A small image classifier, trained from scratch.
Training: soap at rate 0.0029, 17600 steps, batches of 256, held-out accuracy 97%.
Rows from block 9 of a small image classifier, named by matrix and row number. Rows with one number within an expert belong to one neuron, the router's apart. Each number is 500 + 50 x the weight over its row's rms, rounded and kept within 0 to 999. All counts start at 0. Numbers have three digits each. After the name is the row's rms in percent of the matrix's.
After each expert's rows are labels from the 100 images, of 14848, where the router gives the expert most weight on average: "top examples" is what is common among them. Only what is clearly more common there than usual is listed. The data: scattered letters and digits in many colours.
# router: router (model.blocks.9.mlp.router.weight, 32x256, trained with AdamW), inputs 0-255
# up: expert up (model.blocks.9.mlp.up, 32x64x256), inputs 0-255
# down: expert down (model.blocks.9.mlp.down, 32x256x64, transposed), outputs 0-255

# expert 29
router.29 091:470588507457452518511511431558432512441503441496424548586516424514525477443612531427466503494472565467443493499504415442439525402452564455485548482568533509509549485610544426495509485480497483431555467492530548398484481464543456541376485516445545558434501551483503505529555476564533453463492472526409461546544444578561432536437400396464446484579521518464412494521410528549536542422531501493512400546573547577517522489514500581513491541566454503455439544593512477517582509527550551523470423495509493543454528484497500454484427564514527502527580462435498520488558599471452562427441487454451541473466468524496551530441525506512476573400505477404469436537450402475462571419538441453522430520428426448472491589472506518564552441428594397570453436439527514505463570526542487
up.0 105:433466491501557502559532527602525447439537533559434527446546430493482535458508460508487469520513490500456472534480460456483524383388551501499405595537536468465529480473507503479457504441553498507543545483534467522566481515607428475508540526550498519536522552516561382393522476506500488519563423588500401598492441500450562456478522405449431459493499416511544515583432466446504471469469479471468530453466457459457491514534523592462510536646488429444449531461498406560426538559501503476450502581551526530553496481564441512532382506529493390543506649500571459579567484565458479524575498556564476497491599497475522430475590414531496504502531593540519453536440542471458429577549549520404519508399491460546528541540542479489417538461513487558505485454570531448487571570443428
down.0 100:485501413393424463493453519416505539534570517438510573550487465468545560516484485454416458481510545452506541503514570478535507535527498495436537517503557467469512546506478527538495466538485419466469417478460514428433518408440579568577447496513480484407465469506462548522503350536432532509483555439511581443514487462450476501493430526465500482558508544507475588481533502532611481452495538463512559542586424456579516490479491528509501460355491564574519556610507675429539509556504469526551545521465506448453500539458492474405538450562482550573611421526432438440468554440482537472479522528424508486487560467451460448560474465561542557599483412412513554538557563507565491358463449476597487504465478502502476535530534509569415539587512493432537549554558439457430473493506505
up.1 099:510497527453504365512461564513507464492549471496403475473546534556497475507505490522507469540456540536505580424598492519533498429461566468447527582542534553482488509545505462499507466462510465508541575558474497480467583506569495520427510537498471430459495541528473418583515494542494525482457484483480496506488505494600413521410413452429449555559532494573509529497409515619539596590462534448475472533497487494490507436526593459576560569478507467436575472568483499421484489436477643439505496451606563498508476400499443508497504498577557440541641634422573548533588496566593468510458537434512503544506512563472504471420558515474388560430536416473496511522560568436464457525507550507509516531471467437484480510489511448519514473454479470457544393606533577537451436554574401
down.1 097:534547494492523538538472473420441508571434479466486445540520458437505508501494468451440447540518417553532568554414465440429537482528502449476496603499516480496518599443443519439552533521453536443518534475503473489469381539435463467546515465434630489471522530527503551452556450552496518516440520533465509499471588468534586458560491541591494521554564499480489507468495487558532536498544468492579501486468514491528504412522439490527434603666380496500464467488506533513492551565468430645487472477468452477517500507505492507587460579471464523530598457566439501418393434490489493540438527467573507446489521401504546520468578475512506506479506479457614495473559512541505504493602403550455494474444543408461388449373430372554488470580497518466459530454397508547507590422512485
top examples: count: one

# expert 5
router.5 093:577519491580523500476404499548471551418621479586368437412484526509661447470503479443460562481508505484464490457571481516450458493445572531636476495557529496507411521520493459465512435557561473460557493434559532542570476456512598565553399502507445559526442544499550495556577548529546464486485435510469483418555556496577472526489506455442506577526598536537469438540484567531429452509534447518478524498513464519521604497478474486488532497518460622493408520485446418512540541539489519387505431592467526630539521462455488588476487539576597467456586534468481488480552529494492504524556613548482472404532599546497477511434485458518532499488550461544572454472489502420487420527495471494503477572467447504432450509495524478516536584462494492453463387518501436462536439511449485
up.0 114:464495423438547537444450552561433452473497472490518458539431481516464415506479471524420513513541401412531457461545461487549562480479494446552454488460508507480534498495528530497429471552450431477522484553366487545562543435488470543549586510511446485508507595456483566465470505549426471579504492561499445529503582507568429466500562502468432512575525484493486451549496455495416446580486590504479492522463501501519510473468435445514506463478466552458507472623570469659472444463548396544534414481502529562494486507510494434444508475482614561452463536426558511507532467526620511539505522474603482413536383487451426568457542535542492502578438468451484425427597462413552508521556462516480422648400470454481497407546408484533590472578439550512509484513446518550472529486546464
down.0 117:478542500587513488520463460467467557454527557539480534461434469432509460626509514502572556460444443622533487465461503491490508487481479556476591553553535504508493593588499494458534582477548461478469561448456526503461537516435601453471466494482531568532412499471428415437503444427384511458509445516463520506494452566419417583503468450550523494442497555482478589534557567555595493489483447472521495406548464497478499562438573569451457454474469485501407512447518476491515451597511484510579486577455453503471448472513454495542448514495525485494613491469559503503465513418470530460484480497424442555560661519474491524588493458319514545537536494471434579560553493561473474425467457453584510452464483598589471512572538544476493557454484486575597427521477577485429537543549479
up.1 091:566479517509516495389392466479505517454474538597482524514526441544589574480604489462500417421485460469536537452559560554524496516503459541519490482492477518487619510534498512434466475434563531488562541427584507504469479528460489540511479512482506521512494537490442508457546532498560529436543489464530481470495438546415455528589427476567439507465637663516430467470507455424389442427501547482487588459436551503541475534480532477452455494535530492485522525507498510535482479412506444506531462536474562402556472486599514508442538585554516588514506545404398496499511421487486410553565452538526498546531480483476508579546523522476469529404508585496477552464507548441464450570452536468564578517470358511453558375549507621557600564493481508509570518538454542471431396508556535
down.1 104:512539516496483467451523541412563487518458424591466520462537548526577471507445523462495578494537509445517484454466561447540534523493549454514389431548522564429480590524538511516507454616497419512467430580533547509602438447464624540524532476489444503490611439468451525525519527531546428527518490513504478559497475448493471488484520498566523501529529443481522432555542494590516502533399513522478432497541426507514565560428502478479500470462449518483580483472456417504549487555397366506501453510464458422475538537579504417479446583441563516586491473547589452507517492484574468552573483456588471549494491530536424388416501462558444536406481498503467536561458410538510505526542527502456546418472542414564468614450499524513414497501569534357482434455555505606484465396520545
top examples: count: six; red; the character M

# expert 6
router.6 090:491497496556452525382454452431463474445534511549405493506515544507621551449512453509463521484490519528465476416580495548470434502438531493458558541519582528411524510557547441491495549510468609474563426463545548497482420495549567527481451547443516487531536528471530482521489568537479462424483450580440509534552439526558511461444476453423483443449576538453504452544490632592517448532488481525524452532514530551419476565530563486528475553530442456487516543533579480520579478423513527482553437489467405470491514428479492514533515506545521523524551557548485527479514491467513526459490418522491504462562364530460453555460553599506421444438546464474498456602385483417446456402591424569517470572517421463463543571458443483572555505437569514528444574596512588468439415581541384
up.0 102:560467516502536526438508389504497532479416431524420541486415433493474495514481476511533479434499527492509437458460485457491474533506579389477462564592469483519491463475581530466499410532475509567575464463443469558567477524550602454511530436456559518412580454421523532536515529602520527528431496411400449503460505401535514527500518497478517490513602479522458479481506573462380537497528525524409396540490511453461578493591492429498481522533537531567507423450509519573518516376528528505504569501432518557548506511489488484518552551505476482570488438475468447576490450490586547397544469524482473440464427495494376580470502517572537430453593498459438524494429555574455473467397417469482384500584498415469481490425485468528441477545477458445586606577456495511500577490423494
down.0 111:534532514653490528520503517462518393512554481491558523544538502498518530536509578579563516530480617436515530523489494502493532486463458554558520462444505496496481598534504488431474561482505473410436430449552526453332446504510385585506539545463526521579492481484446465517538565498493441531619465498523511491541512435553522508548487576481480488528522471487461516499505458492539401555543522479465510425517429573558524460400565588473474519429567523466487485489484535467559425592343454533533435541484514460480446546523483496486485430440511493520412532439563581490500530533545420558483561577552433544545520500488486450575596556502440556519449494516446477504471538422539525487532533578540446502577510611523500475527523532509530482444469523524459446297373506448558501518541449
up.1 102:485435528509471513446506473437543541584469534534562552498462477504452500571421564459522476528476611500506468534458515582468574487528518459528446545365552472448487556424456457511535578507484542472449533506399412506421548571496523561549564471517374532564524467406507429465475545510490503515524479476434544547485480478464675527454539476557579483488489490517542522605432538492465496476438451525337429490521423459359453553514502545582515479375446465523503432505539575479489515483460522515480479512435470438501422547470458525456497491484426545586488345495596499516512476546514479426477497515472492558481506526584433544470415555464542432473511455541475497514486512583584512468448512517530424557536457463473421472481561505516500470492474535448482511529440456578517383409519488
down.1 104:509538332625549398569542477495523522518485503472453573505517556411523516467566433496556476500582548483377539522416514470511456500552484552381493461535623492562527525485557428417434460500469457623479500459441488569540426490576592464478572484528551506477521469502386519456489446519391497484444458464512506509451573455520443412507549527613459505518530441506416550471571475491474449504570485534458557519476505521436518484417488431441408442521559430594468533532471543514539590555457541520514465518504526526461478603494557469506513474466508477472490443443517439554418511459411487504493496475533553553448511469451512530482505515468391479538477515527465498372544587501505512428455554588454495459472506560501512468549532492516523431470442515469490475547513605487555546623475489
top examples: count: three

# expert 10
router.10 069:484478515527414517446477451467508471511488558485511560434477455477556521473473457504459483443438544469573453540433506559487450504503519476392501512424428492461531530452539434527500521558473664476532404453525467527488385548541520530430630542469475529529472475455513492556481501522534493490529483524436468450540464567536464537467551473446497462439502498420496483506400480594515428457445520536410427530474543453462438458551561504489532408485472478535566520447504485568540529486459564494491470401489480502473532499500508465543552442543520482615538557544566559601496523484544523535520480518419548511509393409463438516426472607513364467422534515481521507478554536491405531427606522576578427488539531477424498592461442514497555588402547372539466407553481576515433431465529439
up.0 112:551549539538392526537469572383614418550560503417571501479478604483463545459483507474449553519553472536477556494472515503487411466550500579520465553503468563457428510469462557449474568432516539511449499454535460527508564514488462422590448497501651485654441404548520510493481568488515496458418492548487466453498580529502468539486480575470527484531540552477497435503505455533434486496502493511506522400475535489460443537506419459441646508471497558527568476416555393426445487471612589570525579510378466514539548505470383515518451488563545528474456516488490505418440466485464474513565540509447555435470521518496471485555485492505476433636440432503520472443463565467497518507522506553491499479564552548442526580470573530527522498484563582497444504596539569522521424526522543
down.0 115:475476437464478540479473535497444555511503454605427577485502552433513394515468529543465555538435551547465481522617493508537508547534470437470582458543608478461587544527605462643521473504545546445497501532564637456498441418386556473414508460554440571462492531475503494477473439531528538559472504466529518475492470419503543438536473471497474539491497490549532556554481547439574419430462498509490473448461501488519614547486470649497399500530460424517504506485526531493500487503460419483610494454562482474490455468439511571497511477369424453558488508479488515589555519451455597513585491465544416580500483550473440515451470456452549520397517498527399547478501504497522493451531575530432558603481444540492433534504459508539448458533411484487507458431403537437411522519467496
up.1 076:504505447508473449521516442556496551479473480511483480566502437554508569483466477545521574563469542470527529549502449515457565452518530478464432377560421455444508525476504436503508381612462455486626462522453469434534468513512578510534441489536573559576444400513546496552608499509535504463506463470493468468508583533492452452499510560608496449482575483574475526572499514462426518487484477466511489445480583489523478447459444396519495566560419436581444491484527516494423452515515491491399526474519447503471482463479519517512521524400610535479522454442460499468538530479576487467499497553468435544468520519462423474418449480423501615538551467520532501502547520564519557513566535658415458504342491623569559467488476547504475470436533428516423403484589481467393416477446546
down.1 083:499526473491487481559484453591487445517503457489559461445498462502568530532437557462536530428464451484425438520507508543587486497536497519476451563482460451506473417561497522512462472470487470564507471481506525481568529545568585420512370470563495552511496541524445459587479440474483509616485534574504475539449542465516546424491564542496464491551498520492463568487520589483453535476415571522352541483560544495488478617463588494512521535502513472542540408558557506515515519553539394462464424556532446468451583439613578452512605450500461476535498488537540509517540523550441358464539465494520433454546419371481499549585644466507474497513477529529575498525542440402518511474478411449410510506601581493486522424439545461471586418447510503593513569461437506480511417520513514
top examples: count: three; count: two

# expert 2
router.2 090:434436514536480496498463600447486456546394551517477433508491561495458458425509452466516521440429423491439562442584510494452441601467422448538523472426531448505517526533552523502597546479585585403484513479513513521620537448533477549531629496422503436447589410516563446517542376503471503469482454522485565552578443573495512404484431517452484465506479473441433447500549498518609468546499475570508447525514527465506480504506560499486444582541553447477517538478508457528457421513518496513538551500536438525426477477502498398511446551570451487559542513593579447594480433442483532595506412440539516452535353556531450519487537499509524542501525392474443475532542518541490478439454467498422523596440465441567520556485445461469431476506493564488471525556383534486524440453473450
up.0 121:462520556492561528534549564537466520417472528417534533518444539399512537580466517558526468536523454539499474391558496461508421540555499597491458445545559477432523535509446621520552583389500507572497485468563541497518475501585595487667501590607586515632355468552462424525515469533536564542515533541471548503413464435463511463525481570486508515429534541469481440434436492541445571495503474497473495468529457439505537524478519527499569511547522508469574537531495471480446526504530554520504466482476482527611550389456490533483455398535446481471473583479431487522492597494504513532479538487457458544543503557511474467527519440435593604514460499579494509496490513501558435496533579547500530512539655635448543586554485468504481520488433489591496495440496502582489501542509487
down.0 117:494521513476503552488491496534528452570545514514555524511385355487444408483454479439412520540441453496560546538486514372444469574513508467464574520468526460601511477494558527443538457550487370374489643543439501467462427415463510507540527450475465439534568568464546456416586491509432519490484478590510487467502585499435550495516523609523531494459469358426540475596624530474598522485549447493513492467496450457500485506461478503458439460433496534420537434498509540503516537595480459464478559442559541522436475583519502408474517511491471555521604512457598497551391452508496544516518419538475469440474422526466516490545446447568568456577524472472501491521515515505491532568453463457490463562510408415551496504507524496530520425544459560484517487566505515554479511453399512
up.1 101:514386448452466448486535401443536484483438477555537497536507536520516517473497444538436510515530546580485517485419493481556424460516476377521471431457513492440563440486549629465529492542494438601546567543527484494440503458512505540473455505522589518532597600464465444368498496547524530498408524496529575585435491422555465515528499485508387535488477547517607553560484516529398319557474557521453477530493513490523524501459531526532446478529513443518437502504477511512442496400518562510459491527428419447519494521477585420403489484470459475446403394546502494511472548507544515529414382459512466502476489494482442480564509524475486544491499482464470579493479542489573459357502454408565522506494420421520496371589561430426510482515488568496473560524504511520505417488529519
down.1 102:503571587526479483543552599511526450533557571431448461404452440548532511529521520531605536471531478464535444553512489509564500516511500515531463565453505483462507528494469522585474492441502533402458463490447446525475498480467532361557521629512353563543457474478542517506448477453497432480533463543517472502447501381444488530457513385537454400552506527531414494405526532443609479493577468519549438520530415518435495470555520523471566592501551487603422479515463514478537503595546483512504478554506550500492474456556386468538586553581560613597521580526551488526574506507532477541443460518523484585532528561468493468428492571541544460521440442575581479511528506473469541517472501569540597563501663567493512492512564505522474441608482494471525440516478551491507532483455541
top examples: count: six; red; purple; blue

# expert 17
router.17 090:565520541526534533453475514417419497437497484526446571521494517491561556507545468490500541461486503524496513435584497583455451477408478473423562462510566538429557515553587419454527562491478625499562417473571548460427458541555591565410493475501483534502539562448531482560547553534507463421472469574454481486579434500567436497399453390399501401478538556432487447560458593586522458513504467477496410550507534568493499546510578525550481547567415444477484547625549502541563472483506572494574434481456420522473499431470539495511477532532546521543573507497494549448525513435505572474446437477496508425521463569471464576439582549474478500469581443433518481594491465491446519416551423555510455542449480440491515590499455472560530490420603504492437544533521584435453430543508484
up.0 082:457411582459564460492439492513498417503597564606392516444503512500548426442427485562460460532495499489491452520491572558477537629547484430468530460430521509492489519476463499549463468543515490563594564493541466553532643549554460396567557538527516416440441431486461573531543472511517507438503577523512610480449578575539583537503530469516480504493493461434529530418535547466565448419491590507551512512483518469458531389505489578479545393463597500403479482436559463502473474530485450538518379537447574544460610431461487480487515418458609490460517574471542530526522557558448504440452580520513476556471528480548529523490537518460441565499535497508456508495466478524586463530420601511478466448541487443520583494553484509447500523518515483460536476486543514619461386477463462
down.0 083:451451533516464467539554441497537547489472466465526512521499460485538457490457459425548467409455500522522540511508477518512470523554456551491534448511475504418408484516461402467484484450561383512511460594467449527595497420517559464456506409573476573442453553476478509458520634567493523507588492530526444533526571464531474486433495489479537496517479525505514553500503430553370475562537513534425345384520456497484467495474462482498417487494501470558447476488567612486535468529426578475466545421402507547523529554521588575538547540477426475530542514535499492489461424460473516483463466498441468452472516474516475576577362453585540448528467632540503452474498507474453471521620484435588498475513415519520492473529460430399455524556587601399522602494519399453477510515459436
up.1 084:569460492465466542533571485443512495488598579498480501466423471488567576484517519473511531508485532536551449428485425559477530402525476580440545528530530540598487504519482536495467408490555528367513542528501511541470462557479504503555545565486565519432565470617567482524561523485425563505514456570538429577498483565535486493398488512486620541432435520527535499625452446514503589528532550490613509416486420497489487420419485509435504487510585475503502546451537502429503522498541555514538531565525462491568501511482555458525638571482503493461462604531486531587506549458422449533500474559439560566494461511447611464577490536545418440565545533384513422559488534495485454444402496582452515485528499491555600464493454435470585555492451470527527532472465481388465489584519549
down.1 085:506516565535464465531486521505512480509478442577488546496542494451524412480525574522484517524448444496521516566628568496577457564462564565522535507487470507545496506528569577423449542511548487482525520528485443562497487439657561584476459441491550537493485389588515500420500409488577460530413478591571476466471492478504486448597538483519432474494497520518496463454429489497715480492469434533457397439511520543484549554575489480477461571537561498513454442532462602498494562421469474513481552554544509389423523441612547599537455426448490476532488514524511505483472621532476549482559497395451420470556485486434513441473519506481529481505510439455506461521569568429496561528563532469452475490497574551459555510465466578450408515386515493509414478487556538480480452416499489
top examples: count: one

# expert 3
router.3 089:550504504548434550556440446439444462420541546497441459407453463475577540512526472426479530425454442559498549437522483539454439523466564505446461527505521416440529530461541413393562540504517577495483410431539546518548482403530500558422429547606507543544418583438554460451471536543467454435498516546486488480504465591531456531445492416428561470531561572430562418516506553573502467538558432512513435522419499572498558468525548439496484426571417506480511491530464420537616514456567598490520474497431559512524544507459439575527470545505568420423524538476592577493541550413465572432511460429489525470498460540551490509442581573601459492479554434468529481471489535437500411554463447532500443530461477449456515527469404523544542471409550556459474473524516517554473468552432522
up.0 102:444465500461485613493573463518557402478513535477488501465494473522481483502620571495448441511547513605484473552481472569447524504459523478516585547524489390503399505488456509553573516515552557574452515600543467535451522545471418467474563453497516512507522579510453515534554461587449483451506495576481506536551440396582544492425555494427560527476522391387539506476516459499449453529540457534539562604488526566479540494460474534604518454406507448507569487602447539514518483470496507537499384510571473526514556505478466514429455493484534478545566460451587455542451559543462473484447366519478489505373413547504468520462568493502447488522593520530503559433546550576520512574436556463486485455500423527457446641457544525612553542420551518480438525469440447431529480552480493
down.0 096:465551505547538588471505550440487359513451424450503430516516517462549486540389519474518516517464568481507494530516423525493472482525534559438462394449437477464457491468463382440524472563505554536509507404530486529492483428519534380528519533536440457539484374476554488533426549484591531487533502561510525493477583537536548369481447505501515487590478522501478549464473476531627578419589503548475506433480494460484473510507515414441448496553439486494529471405560477522409459439486480413480531587520489587490388475430472477609522583448456515515446436515508490475546383470485588524499590513467500553483563546460577447546495480521440504508464490394462447482498575523503512365441436528529553512526490443553526458597432496513492450599512558479458443505488529492512440463519592
up.1 092:513498475524563454479512524582497562564531544603495481520501353479451513575464457504481580590519519426507463522505430492425500411520498506470361466606518443493446516483447449446461438545412428562542530586613508507457514514492387483515511501480488600518526443559602477472527560466504493414539497436477517456432504568452475515466564488552371544509439518568432467454490564489522595500460472508454482501533517433515486482485544543482479491563540519517560443477472573534410513473515474487380398452462483455497435486553517484520577491503479394530566451510499498457455491530519551456573478559455501472507562505401444456543548535524469443514466441435487515464494471478527586549548411521565535451458475570710537542477497545499392541510486515485489510491470551487509534397492568
down.1 107:552490463434464543446492522406488485471501414381561442506447651587532500480502445550499444473491441532438563537596566501557521542435476508497513502537616484512519510449581487438401472513540492439510530555434474456428534447513528481491515428504591518469535571534484526425435466519389487559496559573453550619521505526457442467571568552462539523514582523482491479463587523497456597410502533523531567479566499520425517470506530457466480556402441496466541459473554476524499519462466416614598510450500492441503472521504435542525422523524430484476505519471473486534592435438474486507453504425490554494530431567606559426570567473383519498539474512536493403383541457510496512449508455416576486518512570519500489556500492516551603556476480505496571426502457514429423501552514545
top examples: count: three

# expert 7
router.7 079:535450551548486554490456414487439479437519490533465538521464477467546478474589469438516539430487526471504482438536470501459473443430527464516569420483503485446576525560552435476459567525513566478573451459561526462462487490547491549441537524485475532506541584453557481506541557595502444434536456531442494488571411614554493508436429409432473434538519564373482459540518508574551456510557474488519404572517543577468508579500546490547452533540440478456523533600558487567603475509528518535542431479428431531472534438489536525510455557526527491550600522514473545466546546437504566434414406463475529468522383579513462566469551552509478500384572462414438449566487386411442489408544443533495465542447457411498563578477472484541566491447611484519451527505518551454455411520500463
up.0 106:503428463408560521550584467533562657388592448393495512545455469509536560484550490566510568488629470492493455545519490501487546469515498515503445525480480506519527542524475552554468541439483453474446544561546546547537495512417468490509491516506468535583538493546500465512600512591456480499530476532439541504525528508475476566485379576468496568480461490485505494547526557445503493432488440450457444496455453511522508453463494433501491541486585534502496502559529464415529510474497467510465468543478519521421579543524457522475555595413510464561525414543537538520467473460458472524548385655460509608591540483533413470441459537450453507488561490527537395523432488470441518473511551495390558541413501489434424468520393540492459475567392549466448368408498455463511384512549565
down.0 106:507488484569447509381458571417529409496565514563472464466542442427423534498488462472458408546473536466492409503566509477523534489431497574523503497460420397499562432518553478401483441435452534550497447509449563473527480449582526502491499563567577477505570456527455552491485497476413559544467577501534427527534501542461584549474545417580521487439540499585467505463540401514479464527513524494517522420465452522539447555448523515513575463488482532401529488436498470500549558538496385606451578502494421478528565466427572438517582464480462550533522601428591480620559451533505589575495520409489495495429472571524557537517570543486427564525520556473430523565443490509445562443482406413514518459535512588477571455556476446547526433494570532458558519480567506533576502523476497
up.1 118:532531522516450502576544457520523543515442456436475485464515456469580493528526484556502387488498539447462452486464449521462513456486534552508486495485460575515526480472468577607521467421470433350494383573596553444392570529529523501516465422484455483583452583488461455497402516488529518441469459504470396521508585473468472577467463448408603487457424475531425440559514508495463645559548507463507470498483466515497642459446534581464507486539518476440502572463465415557567495498584482493526560468456561474558472595476533460486482581493509489588463610429502500502413616534489536462436499596527495543510450530528574546494510522533543451518486475463476577497537535476502424556546495438519480596453503580471513489515479459471552446506494517515500472395543462509633476516421573
down.1 115:507476502505517482491414534435478506434628450550533412467438499468536496475552486541510542550536413490446500484534445462490589525596552496555554557498490438532526508503487571555540620511479568696541513441524482516513520485476457475441602523459548439521501528555448476451548505423481478483457525472497570552526523561623484494460563604495553473520526468466593504553533558469551404488439493544485514460508436515515402395529505481525482439534521461467551404502562478443512530481424365510429446560532468521525457500446532539529537483574399489393484462527447528497609412518531520481559543421438531530579561446530408532483495484507488479583535443525561438529475495510447577439499477577395570533561445498540485540471500574415479594542515487469480499563458567508470500458547494
top examples: count: one